Rows from block 5 of the image encoder of a small model that answers yes/no questions on an image's attributes, named by matrix and row number. Rows with one number belong to one neuron. Each number is 500 + 40 x the weight over its row's rms, rounded and kept within 0 to 999. All counts start at 0. Numbers have three digits each. After the name is the row's rms in percent of the matrix's.
After each neuron's rows are labels from the 100 images, of 14976, where the neuron reaches its highest value: "strongest on" is what is common among them. Only what is clearly more common there than usual is listed. The data: abstract colour fields from 500 small random pattern networks.
# fc1: MLP up (encoder.blocks.5.mlp.fc1.weight, 576x192), inputs 0-95
# fc2: MLP down (encoder.blocks.5.mlp.fc2.weight, 192x576, transposed), outputs 0-95

fc1.486 058:481471446519497563497533500484563472493467476426538519520456477501538471483438573504476478489427494517507470512443487492460495529525557507529563504477554599562457541445464459418554490524522506568543479547527551519514471498454524506527487491540472545525514530479478532567473509465417491462
fc2.486 059:486536607666515527438497529498499493471444445545548499549486468505470527473520480503546578519570440531547557473499499551476470452547474562540490544519494502530562588492572503490455516469513500497512534501477529534448491511561454459540486525527517476620470487488484504476509539579482547513
strongest on: mostly blue

fc1.447 095:516497511511566435512471500490521477507457529506562535532467452491526481475548529535545506459507495584507450425498507543540437494500452509516465515491537484533512465464549509515475445447525569616500460478489508518437601504441486469487547497462571473522434465536497479503478497528536469496
fc2.447 098:557365498521446410442565524588465531482452470511509459501418490479547458533553492487538520542548482444499526475455479558513503583455548493508462463565579480487520526455490456528464419439448450400533498466573478487519485549469505504477400513469438532522523534545473511442486475488514531483
strongest on: fine detail

fc1.14 055:527509586539480515473437419489424474447477462542546530535514501524518467553441533521436553526463544532537491494494525516483428504521468532533515562551547533541537356561498455523448543524499505520488466522561546431510511497487499529479464490508595508470498466466457518470467462484492537472
fc2.14 056:524477431513448514534550566458431469514540444417498496539489523555523526429581529497532452501522495460459456385483517493472516536465459478470519545478483482488478462490534495534425542488501510580529537539505552482453479588461534503493480494466484480481448464504561473482448490444525446491
strongest on: dark

fc1.495 121:519434474497462506528507582517514466479501473394482559461508478539483555537530523544458517526398559531535454505462459568475463547488545452493518557527518505550557509465537514552475444462422527467514442443472496509461528535529444486501513466526528567485455410575504561481436558493506484440
fc2.495 113:537515545509478453484491523527524459501535402547555479479465479549499455456530522546534564560500532447546528456583531495571536550525456544537490499453530412454459463534473484506458521552498534505534500488435483529543534508555597506512571552482438524432436502539459477429445523607466516478
strongest on: smooth; mostly blue

fc1.47 034:476524533516496460545482510532496547470456494552497469435447439482474472530457482461527427497429533554558485561519448524541475452526566436481488499444474532451449461454454409501532543562510538504475505507524529516546420496539539469537437473478462510497533466468527490457555480480493546544
fc2.47 038:440540478504543575552506513446453459627457513483525459476511515448510522536542453494510525529451562525565518492483492514453480507530502441426446439456560517473417525532539528544523523522488522544568440581525511442495426479556495516521512486486452477455522511470514490543487463517497440473
strongest on: dark

fc1.390 116:565494491495522605465437546427484500541471478431531423525474482504365502504441501500517413490603487502534490538532518566531531514496419422462500517509511488527494558516445415489562477485560495548482484514480396510494489476493476534527391452512592500606484444526466491522533481549620495511
fc2.390 117:514461395501490514458537507567499575487525550534532526501509509482524456480432468507455509470451475521511488562471503469588497588508423514499471538525607514533543482484537459401482564509420574513535495479486507468486474418430444521562516518546487501492519509446477483429440522526481530507
strongest on: fine detail

fc1.379 110:442535511445474467468454512482469473476503458440501611440476530501594500521468553473511536482400512543560471504505453528488472485495492415537528541524459501500508502506494491461533502501501468570583490486549480464511496501441513520533505392448474487461534443560478522561477539524478539478
fc2.379 100:498516533553479481556456491536410486522446520573550433468463627534451493491514489521514480553443515530506526496495544490445517515555581382549473504504448513464493484514511443499465532571477541446499454428470541553514524451562538438569502501524473502532529517534546508479553491547440518543
strongest on: mostly blue

fc1.500 106:496484440470568515436515516543514501476490483405528491566480503502534436443472523456561495554527481509488442516560484622532412512490568447534507554486495496487516483498501528553427543526442527515529484500540467452594465428503490450502533532511501563461474506513559459430519545502472481461
fc2.500 102:522501462505503505475505414493570463465494442512486476580529525464533473487499456460464505529478601525469465402443500538547425477496448516477479523522501504509444487494491548464552564487474490438541539481473510432499541568470494512512473542482612461485525464412481495560547487551463549444
strongest on: mostly blue; smooth

fc1.139 139:532466486442562426507542521506515427498477478462500499440517536579450549546514470465528524548457551557511496468554554518484436498413546508459453508562527478515451517488524518521552463542556517470497563509521507522497460419503521438417495468527520619493458503464522481506446590518550509524
fc2.139 144:473473475520546480532485552492552583484517459419528446533521509527476534528480507462438547518482490562462563449480537515461429450567449505573471508527479470522514476496487566489556444473502475469497331549502481434503453480554559503529552495498520525535484580535462536525449531472497528506
strongest on: smooth; mostly blue; mostly green; dark

fc1.132 114:471511496501490421518399471599562513524472560494436523521488540497516530459546525526540475510520535481504543457469476480501501528439467553501458515504493502488515493457426515489490510484505561481548461484554493413562531417518501454484494486524543507448518534476495493440475507500416537449
fc2.132 105:548470564490494510515495526446522543542494491524500459528433543506473517512545482511403510475584526528574480487515558530503489460440531446451477464511507509540476468454481449487449552480553415565502575441568550489480534536468533434511488532444513455517480531558474502572537511450565529529
strongest on: fine detail

fc1.298 068:502481491484527429561515522551458495502532550583503503484519509470478534531608486531575439433462485469454517421474469546534487471485468480527520515525560482469498486472526541470538542415481540564495486474532482467557451440447452489555474475516479516529514516526510476422512469520566572492
fc2.298 061:562550466503525493520462504466521578464500529521483500563495485424467481540509519477500448480575479497480481548506513453554529555477504507420527535485482516485528452449641484469473468531492507480496474563427461494464559514417491468493535522564515506439473441558450425543485519485480468562
strongest on: fine detail

fc1.119 110:461468502515543546458527559462488573521493463471529460542498567512458505547487543616477510448468543497500515500442488538456487441467521510440498479522568583480488483447573498503528494488448539528417476541534510469501520521476511524414480496502545543525535518480494498470492476482516484471
fc2.119 112:496483463579442557453476485505529425476523513501539469519459568439506486535534412526515473447539488482482452489590533436441429574515507567516463484448542484533466523497558489503496550479462496482525528504499456528490434376463501493509410538475495430483439541526521428539537488492523456484
strongest on: fine detail

fc1.50 116:429466499528448468551507547534490517495494454501474514500545530450477477460507554576555457519486514513443514461569543484510451478480505522487516494502504445542495563455472510511436518533550411476554442500502496516457512574516504481458550473516550511560477473466423486524500455491564469530
fc2.50 110:533451445539493502547472552486533470523503507491512487516473560493446496483506543534478478533432533535468500463453547502473407483434512524539487541549449501496544492498435434473526475490500529497476509484483481501591555578589467482571521444554500477547474421441506463550438463497541439491
strongest on: fine detail

fc1.359 133:496582541516469541504501488411463543503482466455418490488540500591458516495493515552500466509481477508404461487582423551487461526569453475531477563529543515464542508467493471486453460497479526491488487523533568473498495484514463518533531475448442496507517527466476616543487452481542507450
fc2.359 122:478475471491507524454556484516534519461484445472518485548510513573486526482435539584549512503430502568513417469561423524429467527456515441559484457548533468499458543484543418453452522469499496437495563480535492483502459506511440521490424499478480496448443472414439498495538525489514475558
strongest on: mostly blue; dark

fc1.552 035:513504583506509534499571468517505495484466529551583475494513488513546453447520424486552502544449525469481410510557473516545452489457451464446532541484492471528534534529542405469529506438524542583473576519415491532533466489498492460489462485559420488410514582485565520458512499488499460513
fc2.552 041:501456513532447503535575518600499464487428493491543518571456476475479532501513542487503483440538447522598435568503513519470492506553461586474497499550503467499468526512499524521531554456501499452504462540491504433442491559440464539614492533500489500586498514528466571550527471513557529514
strongest on: dark; mostly blue

fc1.135 018:479439584416521587564560498486519481527455568479506520461443463469507462527501480472475493468430487535499441481435492524608476600506473431481484515464499528443492464530569459534483459483513576590481510520544593598464557526445435487491517479487504504590487564495530543520435492547521488468
fc2.135 012:515473510538524495471426590477501495452476495472588553517508452495463469516497504522568548485479521475470489498482496470457467567549451597526443537525452516475536541479529471488533463513471493457544482499576441473525489506495531541454508510477506506429540509510452499508543530464520440509
strongest on: fine detail

fc1.160 105:469541472478547486514525544467412486505388432499529485481519475482458499508515500493583531543425523436510551423488532444464457428510521514525500484454504556511468460515498436522506461449515529529487438497507471531588495502476488607554516476484472489488510490547549449560506485532592555569
fc2.160 100:444514513523528511471458494520538518507541563499461533566516491457464516495539388480474481588496531481480598445406562505519538466436500553497493432530529470495571472511590544516413483504509496516495538467461523524571508441464488451467494559503502573490547477467532491521547490469492481536
strongest on: fine detail

fc1.508 013:539514486556614526440493532472488518475497522545594534557537483528516556477532517464497441499503469487522470499531477547481567542459462478522497522484510531528542465547526502472530502453471525431471475515503475488425461481566474539497485551470429549506426484457531521489479532519484572480
fc2.508 011:480512524398512509474444456469452533551476418510584466503543471513523478500515493463501537427531407451495487520485491513518496546570473507529504519450516548536456489556518515566526522482480509563470455506526417570496509491465501513453401558541485509507565500501434485625481417543551514419
strongest on: fine detail

fc1.56 142:569561514475565478487551502432454516458450557482508584444525500516491480536525504460479559543465500532523515496484431514475510497513558497509518466488485513442501514523522490501545512478563570484473465541486576488477448585543497518474491486490445489508460552439463488419506508477536527499
fc2.56 127:496451466585529494477487499437573458447543504486417473528512542482554517515506463462515526494527558505503558526445451414564447515486510501528515495457475503445556494550464595467477509533504442417486530530465449518523542440506498436502505417492501541477464508477462484522573472503526519491
strongest on: smooth; mostly blue; dark; mostly green

fc1.543 124:482539469549509540472471467529508498412423498508539463503499456434485545492519518534440582490515556537595525490425503502543459522408511512529514424429492541558484500531407501565418495434485465537538522482501532426529487538477466560532511537537495467500469528548529514512543423493505518471
fc2.543 136:485584483500480546459550487532448510513513415481484465514418457526503515452524431516526510584619511434471468545479469528462465458512566490544537488464494568519566475575456592524575441463535511508540515454498451500504566533566503443567458458511459454488450486578509472496478482479522539442
strongest on: dark

fc1.342 059:462493418499534510406544523457517509503414507475486485517533529513509545471597444433421410550470422387562433476536432550505498464514517528468581582533494527574473488519463502491534511537517503476527478476474471531474477484453470501550524501454546498518550444555427497485492482517564527554
fc2.342 052:439524472452617517470519557542525503450522468531553466582424555510529532497529472467432517505539495528446477518515542467547532565501573501533511454579415452503458509540512483496531453578525545516507521526505476523478509516524449495555507454488485558485463441496487426521528527452509461506
strongest on: mostly blue

fc1.188 139:532512460479437494464509490537515513533495573550480505453478445510475449504485492487433534526537520495521448488580477585493508496483474595398592494560555506465469530489549515472506560531516527473499527470520492579481449551521509506496479494535508565486497522455439423458441448604487514492
fc2.188 133:463432566500538520486479544500469502509507451521516500524559536550467493497526521511522565564466488523468470458534452437553476495550578596504449517553502512463521491512530539418548542468513525540489570535437523495518501566476430433510527503497508486502491518506464534492501515558408478516
strongest on: mostly blue; smooth

fc1.437 071:517467511528436541487521446494555466537511549504502496476475521513427479503457463471498477486436444590518433543476609519488523456463544495546498477487521523514479491513496545517437440471472521482513414512561491476514490431510489441477473507475445521590528478519518526503542559478531393598
fc2.437 082:465483449446483503511514541483436440450541442498500518476511538487508527502449547513525530565505480479507521452536540494518567394498488491462551542459450497486494515505454468500463493480493496529569411440480529539544472550525473532508492507421370528538445517604451464546537523465544484501
strongest on: fine detail

fc1.164 066:485503504476502509392440507469496489475552422419463469486487462500524439434469565528466557552432459551505485506474527513519442524496517470494529515542508512486553511513499527478522382475509433468479532477505448559581497440497491518535512506501521534458515465481448588590457461476482474537
fc2.164 078:489501492487513546582475467473492446544437475481501553512518459561479585441499503529503471567448523605468441508536519515482461543533469507480508586502506513449489487479537483533455508495552506463499503570544477546509445489533504561500553574451466534531543502494450513493566536483508526493
strongest on: dark

fc1.363 114:520567561528536473493491559491494451482501549546425480495537513447469501562542523527471516484413538494544435519586475505442503434556477495449532534549560521507505510514531475530449505454525537441400534483514516545471498467508551464470515515426537566448448515437533460466496522511563521538
fc2.363 113:495495470531456548504473535389531534583523479538562519571584514550554478490531471543491479425518417530529465433479412439463461447436474524594537557471467465507429545513584411469541493449491482518483474570473521442481541484510416445540556520483528537510499482485473458557492494450492512500
strongest on: smooth; mostly green

fc1.469 120:511556529549567483574524498445512505558487537602496504586493542484583493508480467465462506503442495494512518531514459456558514503507478506470538470526483517534471554536566556530517476581522495509555516419447526502418458474431469475467509534486460511431448513438497527457627557520432489457
fc2.469 108:530530584432488548497558529520507484522418498516585525524518478486483501586550460555500454545478404564538509490507541500417475511455520475563575453499495524492438501535464551532555441497532484456454531483498532500424482564514534466458514455513585499465573474521471498478501528483509486526
strongest on: fine detail

fc1.403 060:505543489535541474490468557447545497452482512439496575526493456507444480577485465526534472540482441487492459504482589500479506509515521545550517474456524417504501487501537456467523528505467494503503513453486534478491471498456443501512503566500513465457570542444497475443498507568530466429
fc2.403 084:478515564454557501594485542466428492425525525507490513483427432506486470539486468488561477494527498538459483523562489506494450550500426486561475532417497493450484443478507508475469529528520458576377468502525502465433517483534464522452471476495523476581551470511546497420524484474489546505
strongest on: dark

fc1.344 095:493516492551476496484554441449531533507521490492565520530519444569498526504513519461508475504466457501528524482467496468489396501601519580456594525523458460468537469494492542499520520513523513523499438500541493509544503512528415499491519489529451486553518453503483429431565518443607478460
fc2.344 098:501494478422516512538490484445448452529529471476531475437510427516452496514413546449454510518438423526478463492504602503564493447470458533554577460522507506518513524401438543550421494445435450501546514604474481511458517505487456457502537541493470551501482512425445497451525482461513587474
strongest on: mostly blue